config = dict(
    train_examples=39062,
    norm_position='pre',
    activation='geglu',
    head_dim=32,
    fused_qkv=True,
    bias='all',
    inner_norm=False,
    optimizer='nadamw',
    beta1=0.85,
    beta2=0.95,
    eps=1e-08,
    warmup_steps=260,
)
Rows from block 6 of a small sound classifier, named by matrix and row number. Rows with one number belong to one neuron. Each number is 128 + 32 x the weight over its row's rms, rounded and kept within 0 to 255. All counts start at 0. Numbers have three digits each. After the name is the row's rms in percent of the matrix's.
After each neuron's rows are labels from the 100 clips, of 14976, where the neuron reaches its largest size: "peak on" is the class under the peak. Only what is clearly more common there than usual is listed. The data: songs of 200 made-up bird species, synthesised, often over outdoor noise.
# gate: MLP gate (model.blocks.6.mlp.gate.weight, 512x192), inputs 96-191
# fc1: MLP up (model.blocks.6.mlp.fc1.weight, 512x192), inputs 96-191
# fc2: MLP down (model.blocks.6.mlp.fc2.weight, 192x512, transposed), outputs 96-191

gate.387 102:128128128158099144144132114128217171119137201128158128167191128157154129169128092120157118129118183128156128128122128125161226126113097117206128162141096128136128044129128123112081128068128128095128128075050127128063069128128128083142100118128106103128128119132099119064147133126110128127
fc1.387 112:123164128148128128173078085110116128116128161112084146128114101132146120138150121128139187154141154154204168128197149178128144183130128210150041167081128118088136104096128128122128093114086128069114189128115112054125128064144128117128128034168128083078083112165127128110108088140132181070
fc2.387 109:128128151128128154128128138128128078128070128119163128162128128154191053114160114128175201156164128142126149128127128128122128141109087111069062128169063128163128079128094128124144128142128171162093174148132128145115172128128103143128110128047108100155018128128180107073095128128157162087
peak on: buzz

gate.443 083:173128128156168128087138128124184128144141128139182128165128128128106128156174160128098066160195153123128204144140134128127159102139151119165066139102070128080090056081134108105051146048132160080115136128187172081128090097128082128100128128156119128133154128108123100128144128139128167148
fc1.443 064:239118120103128117139090138105124197128162128187093134120141135053127160106141124141167128148163140134092120096104097184076125141119091128087071218113089114146147084147138074120171168128137110077099128116128128102124152128130135132128128149128134106132070113128118128246166108159059119128
fc2.443 059:213162169145128182128128152128203186183122172079128128117051221128128104147162088102128149099128152130098092088128030128128187095195128155128153128100105136148156049121070122155149128128128128193128128128128206128122165089128126128125128141133128128155128149128114128128142144140044123096
peak on: harsh note

gate.402 095:128128128112121161138172128184049107128102128128069128063107128107173156189105103210179128141190147028114181095128202128106123128128128126115115113139128078155093128118111143129108128154117157112117142124055163168173096142149148128103183144134185109178095128128192135128128128166063128138
fc1.402 101:135157127183093075078103128136073171147107128092128160058116170124128128027137128128128132128084128093154093128150068110128085128095052169149128120173128154092128151128154134125127128150128121128174142126137084121128159190128144164128136102137112125128068128148071250083128149088110126141
fc2.402 100:128150097069092121215143128101186126143099128130128128125170128162128051135128104128128128154147128143133136193134128170144072128054151107133102141146099128160116128130167115160076156117143092059176111132128101168182128147116091128153154108103062138101026128154128122083186128103134146145
peak on: upsweep

gate.296 085:154128133128203066128151144141054073128126128128073128106120128160100120128128100128207116128170128089128128128113133085105128133127109089128070105129128128096136128128068134146121085108128189128159172150146148124130098128122128035102189128212176128114134128089128067154050128168132128128
fc1.296 076:113146092128119128100029162057141128136128128089128128213111128129147079111106093170070117160058123128096128128113128128164076123127128128140147149126156128166128128128137103128128130128128128143128131128128119157128159132128145128162128089091130128102129147128132105142194186128067087118
fc2.296 082:131068167197129128128128128095113138173129128128128108128142128176054166135189114130131128132128066154084128151128162087090128154095138128151071128201108101128086169117068113137128128126171187171128158142133194078158191181172128150196149115174181168091154169121225018236128128128128166160
peak on: steady whistle

gate.126 114:103125069122128169128101115128150128109209104158183050184169113140122128090069148082143157136099128128112163192128190128169165133128053128156218163128140106128125142128128085132128161083180038148098146128149177128106065137128128128114050128171128128128184128082151056133079155117144105128
fc1.126 127:128157105166128102125128091190181109091186157117205078128196180184128172115123053067128108128128083110128073128128116143143128096128072120155128145093073094108128139144156128161097151127175084142128172128128154151093128128133127117128152128190075128128199060144154141128095160210105104201
fc2.126 138:130122064120128128120165089188173128062128110203149105078147139128128128103058128086126091152070095106086095124156085147133207099161128128081146183100137132115166128136207093103143128154136128128128139128128117196082111128152135156128132128158171175128139128128138128128079123178163159168
peak on: downsweep

gate.357 089:128095103128128134176170193129180144105136128050138120123128091114128128128118113090101124135100152131128128173098111204131099086128130110128096129066114123200088128122126234114080147145186128100133177128147166128128128108167133128170069128128128110128139158128170093124128128159130128121
fc1.357 084:124151128142109104058148101128056128107164099151090164049131128128127088123155183149223128145159140175098161148144128121128116128079126109180121128128140139059116128103128096133120141052128186163134128128125148128162128128129140101133128154140134159128137093114064125138121111159128090094
fc2.357 088:110128115128164128154128128079089131112178128128149122106128128082148106131159177117192182097106103128128095058110150120082122128175151100119068103097195097106098186128152161128157128079128121145128128152128120128166154133055132122099144122095179128128136100128141130134138128159128128090
peak on: steady whistle

gate.497 097:128106173144107128163128157196128109128177076173138128090144180138133128128128074128128128128114128128102136128169146138128182163138128153143128179121128128136128083128128142193172154163108149128096089051027163152130150128185069128199183184075165142128103092124128128112121093114132068115
fc1.497 112:128128128176128128093091095165089089128121125145128091205128128170133093134086128081156207082128121083109099047090128167061080108128128088127128128135128146134128128128128142069128113061128128128188128160151104158057124203178141094074128128128128149121128128128174128128140128120128123123
fc2.497 113:176175128179128177151029053145104176077059170139128144149128128190128171103092138103142130128157128103185160128171091135128128133128118128128128128128128219152128184120128176138129132104128123153107202128157128128073128128195109152098128120128128155084058128124150129085157139143128170128
peak on: harsh note

gate.18 110:123096096136128124110115128098183081111128182140117176128087075140129128158091128134173128058139132079155139128123128085128167091069128128163131101135103128092113171128213128128155128162179149100128138113080128182081041128154097167116162128182128145108161148075107128153128128113093140146
fc1.18 070:128154114128088183186128128128100128191150124128128128129168128140059210191109081128083128161128128128128136125128128109117120105128205169057052133127099105120092128112184128091128128128128128128102147128087150136151107110155091130128128035128037148128024128128151128128128063101128137128
fc2.18 069:159128128152128105128142128018128128128103128145128105160132173113072075128161128164119162173128128203146128139139128128139128119069052096128061132128067128128128119143080091128126128122080128081089128128171101128128128128065145128080128158084164084128129127190128128128167128128149128088
peak on: downsweep

gate.198 078:128098219142142154128149141128166151173198090128094128128145126128164115176128199169128128155164145113128116152173179010095128110128082130119103128128069107128110128129128168128080085120154156128069053067128117128213145128128128122116202128092116125128151128128097150175166128079135129128
fc1.198 061:157107128098128120135172132128128073128128128138128138057131128156076152128162131128128102131128136128120128127097128093029162159020062175114090128142128091128145155097188128076123120128128068043110095128128148128042123128180128128151128147123128098110128136141074119128118085125063186128
fc2.198 066:128135062132128117128074122208128128171167116128128128128108084128128070128128128154161092131086128080128114128156107128132128114073128128128189128167078104104133139128061126157073115127020088097128124067190130128128169081128128110128076177100054128145128145102128128128128128128138087128
peak on: arch

gate.444 089:132116145129139160118146128128128128128128158106045128132074123146167128118128128161113067087177128151128111128128189191102149139195157160122105159128165128132107175112120187103109119128156119128128162072133128125140158141112119163204095128178128128073107180146101139118128160055099124088
fc1.444 084:128128116142088137130142083114106115081139128139128128187150128128128082217096128141129205120111109082142072128103128122131127128128082072143128098177101163183158198188128057106128128128115097128128137094065115123128128175161108128110114156128166128128128153098128128128208155128128128128
fc2.444 089:129194144139154128128187185137092130128062091094052128128128128079128179128109202128077128128048083156128099173124092167166105128128153183125128128128116088154134128128108128201061110111119128163185173161094128128119116128091164162128119128110128128122128152128114142080111128169128128076
peak on: buzz

gate.505 103:187039117188150128131128121137187152121128124102128128163195129128128123091061086120132071158189184128162128102114111121173136128141168123113128122112128145097124074128128128128079051128129128128113128128128192105052132169162145158148187064152118102128128128159128136160116153149128128128
fc1.505 120:161152096128199093128132128124162104084120128104106209113140111128126118134128150101059110114128132128105128155139113133128049104092128186154128128125092096072094158140129160187128150189128140103156160128128138124109158125128156148205146065086128128106170128151082218139131174143068108128
fc2.505 107:156121204151083128179221129177128128128128128090179128196150073187079128128128097128128131128128207128126090091130079093128128128128128128079187192168128118128128178130186101128140128133138144128128069103128215074128119165128095128115128128128144189128128178124084157145128128120192128106
peak on: upsweep; dip

gate.88 109:074126092128165073128077128128213169083142147169115111185145071152112128148128128116109128128125128128155133144126128154111192106128086128128148177100128128168135092175128142140115122098128143116128157063083141128128087128128059128128084128141168070068165130081145127058170184128128048163
fc1.88 092:128155161128082138130131082204161128150128128204112181128128155128081110146128128112124128128128128128150128116159098132128154082122149128128140122027040128146128217078078120128139105128116128154128175189073176053128169184187140145128128151049118128126128128128157175034174148139151116128
fc2.88 097:145182145119148143096155096128128080040128115128128128104050128166128112101128102097128148159150166154128128090109082151128089123169180128018083162131128123166145160126110128153139128169133058194081172174158056077128212128194128125128128097128113101143167128191107118193117128161126128066
peak on: arch; steady whistle

gate.43 120:128128128128128116109149128130185128128128082164128127097113128128154128128128198128089152192134138128216128109121096128100128136178170128128128128086147128128104128122093125128083128083128161087078166168092146121099134079064128135072138128204128152128128148052046128061128139128128128128
fc1.43 142:142118100140188148163128185114128131128118177128128128133159121161087135039099102045124070128114128128099149128120128134207128128074116128172128123147128218106128111061128168128150098141128099128131121067208128165127128224128128128177142076128052090128097121149170112148080128117145139140
fc2.43 143:135136120195128123130153129157129147107128175128073130128243128128086139128050086064127098128070105128099142142128128098155128129098096162128044128166115161082128105128124128095072128138128127189128089163171083072103076178157128168111128122164080068053128176148184131160128128116128128141
peak on: harsh note

gate.170 118:043162105052150079128155128128128128128090146163069081147128097160145162128099104128125119145128196128128160201148128187200100128130124162154128186156128144163121128147154092128186215140084128089105128128148088128114130059128128128190161062121128141118088128141072128128090096150128096128
fc1.170 139:128128158128154151097128099069128142128123128128170169139128103113164084161128185189128151128168128198130128131128139087080149128099148154100178128140106161128109068089085156197121056099110118099102128076128143124123114164123128128114111192074124074119174181099110113133128189124128128129
fc2.170 130:128134131128128187127068117138044159171155172142128085074128034107128116189197145177123161169106103102128083162095150149059128116128173128148161146090128156170076188123164079077128162128092128107096128128128159128160150210112162128128128088128128143128109128128090128148190128128131122108
peak on: warble

gate.66 110:092136128128107108122131107149128094067185126146056176129108144138128123128128119110129119128128200050128141120144128133128167062128128161169091165084069152128128101149155184169129130125146170111138128126128128135105038128128052094128128128141096143028145126128128128094116128119071018165
fc1.66 057:128128128128223204128128128141024128162089042110128116128128183128123072091128128120121128176128128128121155128071191150169167128112097128128167182128195122116128128128128125112128107190145095132137128086128128148128128069128128073135128081054128089127128161128128127128128244128137099128
fc2.66 055:082109046128187129127070180133167134128125136128132119128105128082199163070176128076117125159085110128153128128119129146128176074158197147128189165060128128128128127128088128141177069089161128128123128070128058128071112122128057128128139145128128101128141105155116113128111096222137128128
peak on: downsweep

gate.21 104:144129119088141112184128128101128169143104128082183128128167128128106143068128063128128107128159154128126119128128113138128128153123048083175166108172184158146191067160128103138128122076164106119128128101052206180128100118128106093099125158170170146128076213049128160079124089128097139209
fc1.21 114:128128128128197128207128109128128154128136148163141129179171128144128128177079115086081113024124133134094100106102108076101141097110179112158189075132108165154113128121125128146076106128128128083128119128128084128128118172128084128072106144181128128077147128128149194178128128171074126186
fc2.21 112:150168109118128205128201174128132128187122044128128107128096128128134169151126189128108176148128128108067085128107149118137120142149138128149139148128128117128128120152128107107128122104183152108099128181139164131107167077128128128145153147207117201130182129139096128050052128128128120133
peak on: warble; downsweep

gate.324 071:128128128121104128140128152128128199128128128082104151128103102193102195128106128128193167175128128138128122128185128128128128157158128155128128128135139110128101128128129103112091128079168068098189179128160109191128084128154128128047128128128128063128189188128128158117145162170164128100
fc1.324 074:128128079111128160165100148107132171181160128119128134142084097170095128072073118154128111128078101136146159141128128086100144128128195128077168156118111108128129125091125170088128159128156091187110149120128128128125128124164128138149042042155036128128149128197164173122053142128157103128
fc2.324 074:156154178108181115178128117128024088182128113163126115128059151091130150128122158158152128128159128200083128102148128149058081128088183169128131128117148058127101128128116182156130082128128055123166128102128136131128128057159128134141119086118172128128128128128128115195128102088105135128
peak on: upsweep

gate.351 098:128163128128040103149112128176128128128128140088122143090123128079081179128128101128156128128175128128128188129200128128158128104169091128142128123138050180128128160128128122134122101128137127108128128135121089128074067128128072126119098116128089137128128071128187165110128138116104085177
fc1.351 113:128092137108140128105170178097061128167128113139146142027146140081128128129157157128102096058084066054020079114091096063128097126096128128127128101138106135161100123112134159128128168128112153128128145137128128188128169144136128153210187132086128166158078158166164128128128128103143128157
fc2.351 117:082113129128128110128174107154133170128164086142148128128194128167162134128098082089128091128128123056087118128110151093139128175128091086163135192154148128130123109191173128128101214128128190080105148128156193128128106110175128097189119128129101128113128194145124144128128175097078192188
peak on: buzz; downsweep

gate.361 111:128152162120136108128128064163128128115108144090186116087157169128179162184164147136134136147160129094128128175128128110128161102156145140127128077128113128164090121128102119128128146074128142128140128228128092128128128114082066131077197087203101169128128181112175136045128108159144107128
fc1.361 115:128160140128194128098137128163128064128094129147128128090128131128107128097162151128088152078133122098128104104137071128128067159116085085135085128128134075128128177129131120116125128156188181128128136158096041128097170144030083092081202128180128114121145120128080144139106061163128128128
fc2.361 111:173128128197128128148189113067128128128138123128128184128125195069128043128230128128114128150128191158128207091158098128128128128149112086086196125070128197089119101128133088128115128135128104141091137105128134062131113129159128154142188128073128128110104152119128193026195128030190128157
peak on: buzz

gate.90 108:197128116128156192130177085124192082124128116080089128078116055097152134163077177038128116122156170090127174188114128116140106139136178080153063078128106131141134169096100168107086128176128128128020128152160085116158128125123128175109151064128107145155179128127110115128130111128095169144
fc1.90 135:128097128097189128151128116070073105087171152137128155128123049160116128095097154128128175210095125128128146166148128178104081132179171124150121095078105152095132126063128134100170090092101122128118224085169121151130107151128166128128067128141092089128175106114128100089067189144128128093
fc2.90 123:146077177127124128128150104141128121094128106083145166132192187122181080128076113104128128119143136128128128128155135100078128128128157128130064163131103128128069175128232159126066104068178128149137098132085073149146073114198128208108155128148153128066222132093128128154128128128128175212
peak on: arch

gate.406 107:128062128178128159113081128115094137168149128132128128174154081171089128128070115092145144128143128166128128128124141128145171128142075121110111097170092132086099169178128128128158178138219130158128128128128128150167094108128112192123097132173101149178128188076150063132215167119128151130
fc1.406 139:098193159086128165120116126066138139137137090115095152128128151075133119103187179064089128128109132193131150177132128128127187105107140162128162152083160158099165128128128159188115116153127128083088185128172123092125128086128151128183102071115143128118167101181071135102116104091158115089
fc2.406 124:128128130133128144121128158158112132096104139034151101133160087174128128128066073123171138128163173099153168024128095128094130128129128128143131128176128157139134111180122150172136128093089131168132128149128128146091070100140073128052128158106128128128113154049128163057189115128128128145
peak on: upsweep

gate.496 083:207092184099152095128140118156128117043128109128128128128132128150134128142106069175152125151079126128128162125128097175128144095107137128128128156120086082128212062062128091128145052128115163128167160128128128163060144163205130128114113128091128105095159128149180107084078134128179070119
fc1.496 080:128116128137131066094115128128085128128137118197057128135128106104128106167128128124163073128073128126128128153129130077145114077117099138185070128128128096105211180140136111081160186106128125102128128159166091091062128111128120133142128093160079120155099083171128128115128100128128183142
fc2.496 078:104088128047128098165131191062126149171149128143104173141129079000135133102128128128128140114102128191054085173133152128128128140082099128122124141110137112055124154109133094121128128104128128090128180108128140088072093128128128109128080103128093128128128091091128128128111088083128128128
peak on: warble

gate.229 087:135067210128123159142144081156111128128128129125128141128115170159134128089094128115127128128128212104121128128130128151114128128167121128128131128111128151086112167162149128156174056128160128128080123128102128099128120149201119128128135123123128125072123118084143128128193144128060106096
fc1.229 087:128124079212130117123074060193143114063160128157216076124129131128128095132150065128173128128128111105201190128164142186176167174226120085128128150128087124114128105112082128089128128118100126121128115054134114128142078124178128080126172079136105128151094128128140054125128128173128143128
fc2.229 089:128122128140140128128128175121079066134078091069123138128121096131065128147128128138128144131087128084138150189134108197128137100128159128112155128093107128128128128162116220112128128054128129149109128123117087067128157112128162124152133128142010091123054128128089038128147128169128164099
peak on: upsweep

gate.78 094:078128104111128128155122092181128128086099126102122128152139095128128128128105127128092128128118150121175128169113128128128195114147235128137158141057176153180133091103128203128081054128103125128108178153090122138128099126189160143128128124128166127112128128128210183128128133208128134096
fc1.78 094:123186209149127114090128128122078128128177128133115171125136144105145112128065135099114128133054180128125128128173098128128137119128119186128184080179125128074084128147128155105137118174128116169100128131156128097180128133120115185044128072128133128108111169079040122128133128128190095109
fc2.78 090:117140128117124128113128128164128063099128112125126126128142177072149029128147122128155179216119164128128113157133128169112080128185177141127120128128198154098114099128095128129128146089017102150092128133153128139157179128114129077128117128052128093185032121057135128128140102120140134059
peak on: upsweep

gate.396 105:069183060120191091128120147100110207128135151116189128069168069128098128072128118054162130128114127119174166165128128187167109128135128128162170101128135208128128137143128128128128154128128106128148192092141184128153029128110128147128091128137128128119128186104128115128083128128159124137
fc1.396 110:128128128111136164128087128135128131128128223134100128052107070107128153121092104128128126150128117128085215128146128128128112128086078122146128175128128128123101128127128128106128128069112128175128128076128128151128094146128139069115085128065178095120174128139120103128128083113178128049
fc2.396 122:102143128104189155123138182128142080128109128127128129064018073128172188128139137128128128128156067128181181147128163128128124120128128078132161061081078082131088159074149128180178128128143128145114162095128142191128128122119128069134072128128144106135168141120093155096169159120128128109
peak on: downsweep

gate.294 122:128128127076125128112128125153128128092191144172128163128120128160135143178067111095128128115161128037138128128123128164161150128133114154182058132128143128114128118153148159128153128140131200164128099128102184163100069112189051096161204098128137128109164124078122176100150128128079055200
fc1.294 053:223175160122170255128128128117189128128104188117106128138139078107128128128074128180098128093128093114106097075128180163128174128103128128117199128070128113128060128128143154128128127128128128067137128128128204128106127101128134128128128172092117139110101128180031103095128113074155128128
fc2.294 054:088128118128100176128093145128158156128128128128128128128128115163128101091133192144075148174128000206119128123186128137128078159153118128160170006128110064124128122097044130128111128137114112149047128113128128169128180196128128128079151137128139152128028128206128075128128128124128128056
peak on: warble

gate.389 136:128058128124085096133115121128128137128185158107060153112128131067111128165166128128189168168168249063108121088128128150128134103175085182117128180077111128105128072128128108128136127128122157074130149140106141128128031089128078052128142105128128128122164128041111114084128126128129046128
fc1.389 065:128216128035128128128128122114128128080128062173128128168128093115155125076029076128085118130138086142160128199077210148189128128128128079174130128128173133128128099170128129128128128150128096115123128128128094128128121127178164128115043086106128068140128128128128128185086107158167118180
fc2.389 069:128132128078155054117128181128174087028158128158097119128128128081128128125128128128083076072101204128068128144128128128128159097128151128128128125120138152128128128128104128094184080132186128125128170105089128128036128128107128128128028128106098119141128109104128128128128138128128105157
peak on: steady whistle

gate.82 091:128179128075102058175128128128128128128181207143168110082180128128084179128128128106160129087067140128129128153182056128140093103129128131128131188128174128102161060116128128128161128128128128128175128128120128112128112100102132128085128054141128161155148110128102128153075021128128094168
fc1.82 086:058139128129158130195143128118103214154184128125178128117138128151059128128114128135128109103106128102115166117159143128160128128128171098128139115147116104143128128134113142078128128128138187128155196128120150128147128103191150138124128128139145185146128128174139118128128094128157062093
fc2.82 084:134216128132071122177119128128128128160145140128128128105128134108171128128073144142141128135128144176133128128136128146126128106128128183110131128071053089106150108083120137161055134128102097083177128178128150184125128099236100138128127138091091173040128128147204128128120070209128106119
peak on: downsweep

gate.436 121:128148128118134128128206128112161116128155103156111128061128119073128143128128099128141113134131138147121140108153128158175166128153092128134128190075128082130119128128141140128082154183140100120141136092128128109150128076128128116187082092155093128128108102128152114128051088069128128181
fc1.436 125:164108160154128128128163122128166128143144113128204189119195161106128156105128033121174099136128157148103148128190144082165178125156078204161128163128114113043069042128128128128113128152128162112128128128128144158091128128128059128150162144083128112128120112128128128128153149112096054128
fc2.436 131:157067087127063067130255128129128088128185128148128151107171102126121136139128121148135122119217146108142138092128128110118163128128096130137079114128075119121098085072076093128092128186128191092128061084144199094168128119136119128087203131146102075128054163142128076129128066128101105147
peak on: arch

gate.297 124:073152120079128128083064128136121160112128107135108119150128082086128128128154183192154187200175244173196194173159171172128128137128085138140128158161148128128121128128148128073143152062128128131101140081143128116117062128110083077093078099128128110105161136073128107116128141110142084096
fc1.297 148:161094141174139103172180119144124100106133145144154142128154161163099155128088060063122063128082058068070078091078066063128128086128178129114128122128128128109139170107102183177120095182128128128128128168122156131128163128128144162162178153169155128133104109128150161124128105146110143128
fc2.297 148:087056128059132128116174089160179128075184098128128128121128128112110134132065128060138078044054128058105103102099095099128155130165165161085093180126150100128128144147169128120153128108128169127106095173128101144128115082112142171139128128162128150132128120132128152124128128138128109146
peak on: warble; downsweep

gate.17 116:085124119098154135128151128109186130105198197128161145058086100128081096139066128128091068103089128068195150190118128116128180094128111150196128080076128128136159107128128207174128128114128114184128144127128122128093022162128132136085087083171110121140116147128145128114084099094183062128
fc1.17 131:121128113102140114130108130090219097104170151106128163143128090118076128175128128128078128131086155128201122191135128161135128144110153215130127104034112110128101120118165185140115128150128108128079176128132129116060069150121128148107114085128101142130128093094128143149120128144166099115
fc2.17 132:169128065128079114113155101068209144128115128134128128186128145106110128128042134127128079128084095128120164185145127128128147107122128216128131128075194128196154128154128121089104079128075128128128154128150128140099102190195160223073128128128128156128084104154134128149102089128191130089
peak on: downsweep

gate.83 097:129105128093186143099175058159128080108184128208049134068105155086176163177128194143189128156130188128128155191165128122104128112180128108121078158013112128132160128134128126128128150124127128086101163132150109095147127128194142128152190105121140146143128120084103189154121128128088146098
fc1.83 102:138073124128109128195128171128114145126128150120128088128156075133103128076128128038077128110101084146087113128128128128169101141057157116123122107183124152137155140040148162128128128215150115086077153114128137142128183143090151212165109128178034097168140103128123132095087073163151138167
fc2.83 104:166100154128092046167128090108069163102123128173169164170191128189128107114087085128128123168128128170117128150128110129136108126080128193113126140184125112084040128128128080114115030116128128117128124166144052105107091128123134210133128084128160105047128128128171128189128128128128087128
peak on: buzz

gate.368 106:108154128085125163173128128123128128128170128128068125128160128087122146100103168152183128149128193164126153128197175092174120128145127086128128181053091077128108060087157151128092128142125128101144128128121131128128129092094119088213139137107122106027149080128135128164128128080128090128
fc1.368 114:188141145182129151128128151135125099179121128128135152070221128094126128130109100144128093184128185152178158053182178099200152193113076164119151136124111130099128094128153130078127176143159104123155128081072128135112128128083079174132128128119095116111128137121101180124128062068075134150
fc2.368 114:146083060124094102128200195161114128128128098122128129079128083104148092130193123120086109159155059118156181145147146199155181128140061123141128085050085120138174116088128126128116128206180128157141148128150132110206132115098144187119124128155104094128128151086128100134093128124149127122
peak on: arch; downsweep

gate.405 109:084102128109149114127128117148123124076187128128092164102129135071127137149051138142141140128169255114128121176137098097134128048130128156153064160044117157091092128194136128084128128090145191118128128156134173083140061128107128100128131113134128180095154116080138128174097090134082128128
fc1.405 056:090147128128128072128128128105078201120092134128172105150095163136178057128128081128132128109128133128127128172128130122083112118128154128119104192155126199156109128128098101128168169078128099079128138128128146189209145128128030102128141132119128128128147128128120113163078122128180121128
fc2.405 056:117157177128128094128106154109038128128128144135144128219128128113164128128148105103128128076060136128110150125101125163142142128148106161127204128161143255128128094084069130159180148128128128100081098058200128110128088128136080128126149129091088118128081128187192128128128128132168125076
peak on: buzz

gate.413 088:150131054128128148088114128128201124100125104053128172107058094134102101108128128185128128214167186128172191128128156052130128152149146129100139128109128125128128128128128128148128128157128135128050103129128057097136065128111087126128128128130128182165155080128068111123127141128175128078
fc1.413 090:104172094128094106168128126133145160128128128141096161128105141128158161112128128097075128128173128190226128197194202154154134183128128128168143140128179128128128180128175091079139128137090128113101128111211128128128128128092128058144084163083165120111152126094071128128195132118132143068
fc2.413 097:128160115195112128128128117089125128128084128128078123192127128128128152184147134128121111128178128204147182107128167125128107153128119157128128049138128152128196128117041128124097126128142082164128135093114128128128188078128097144095128172159078103139080124117128143128128081128124136136
peak on: buzz

gate.288 099:128074128128157128209101144128163176138144125128139083085211055128114128072159100128149094128107128134170133128167172148204128182128128086158093169128128142080157159121092189104128151128108128108123148097128141158088150126128128123183128128128079128128130076088094128000084132104128137128
fc1.288 100:076174128173104128124128128132065156173125157161128128101128128127128109128128082164128128135128127114128143109172068108128104087128107157086136193128169128139138170128117071128178128154112128128128129136134137109135177128232159126204128089128136173128128087168100161128133128122108128077
fc2.288 101:086128186126104110099128128183128101086113128143128032155128118127128128144139128128128181194128180129089137136106139128107157170128134142094097120172127128218161128161069084108155119083056094117128093128128130128161128125128126005146143128089177161128128128128176052031128102128188128128
peak on: arch

gate.502 097:128162226147128128115170083128080144122117098128094123128128125128128137111128075155153128197128128109128178146128160162128152128178128161128159128128137138125142187148141118128243096128128143159101108113128128107142112139160085128181135076087128188073128128100081083064118136083178036086
fc1.502 068:090085084120128169128128171202112173078128128129128128126016159118111138113112115198128128182099133098128162164128133146128152128128128128128105132104142128166133118164060127152153128191128151144045090128183100128128119091138113110147128128128128101121078125140183128214093128175095109113
fc2.502 067:122128097169098128046073096167185128139139139113154179101128161128091128076128128128081134189112127124128152169015128109128180084127076128080112163126178164109122131128130128220112126110161103090094112128120106128192165128128128128128184113159128078142162128128097069128128139128128128164
peak on: arch; downsweep

gate.489 080:128128056082128145183172129122128160104143055060125128157144158128103171128128128107114128128128185128175167128061128204172121128167126144125132128077128087213150196128128084078080149151128128074081128148172163072128109097128128101104128128114210193144133105143102128171128072137128153128
fc1.489 075:127128134100147106121135131208121128064151102207097168128169127085067213113085113114137186101128124117128102097111125089128181087128064177128125165128147140114135123128134135128128187116157088130152128145119128073128120107128145088128076128128127122092094117110181176148116070093128122138
fc2.489 076:128146131156165154128160121115111128207133128072176128080076155128128095128110128126128111128168128086158174199128119169152098128128165151128103071158183095059175205147128105128107020128135128128131098128138165073164144128112184095128060128128107128128128086128133148113194107143128187121
peak on: steady whistle

gate.422 096:058100100112086128089203128190108193141167122118128128169135128188145128128043087128128159128105128066130131128128141126128128106143116095106128134128147128196128166128146110162157128128128184179047077193128133141138091097146079128128128128103119210110119128104188116104128128155128030161
fc1.422 085:105128132128179101128128064101128128128149128119152142128105045124138132137143128128199128157165128128173128171151128064080090074077098128217139128128120128083097128131143164132128152128170128128182166100192155128128120093097148128060128128153128048099134128128078128160124148201095128117
fc2.422 082:128129156061088073139148128128177128165194219100151138128128147121128128173128128196194082119136128128114128105128121154067132144128145128062118103067117128166063125119211128128146128128128108107187122156128128133155089081128040128086128113179073128128128128136168195147115121136128101128
peak on: harsh note

gate.498 115:150113145049128146186101138128187070128146131128128128128071132137128128128128128128100082128120158111175177128125128148128203086127121113128157128043111099156146128128216143066136128143186128128096055128155161086128123127128104128128107104088128128078128049142128111140128128152160109094
fc1.498 081:128163168125185141116134128128133128128096130128092125112123118128144122122144128197137136128223134130128120126128185128099117128098136104120196128128143176127113147090128054128115128138148163108102150087133202136223137183183095101102157174128164128067101118073130128116174128110104130128
fc2.498 082:128194099128128128128169128095170128128128179128128128087088125133151238128189091164123128172128139128113152128051188128083220128128128128128148080146169138128116115132065128179103112102128110095113119104112145128135124109070046140128106106186128118111104152127116128114088140128128111096
peak on: steady whistle; upsweep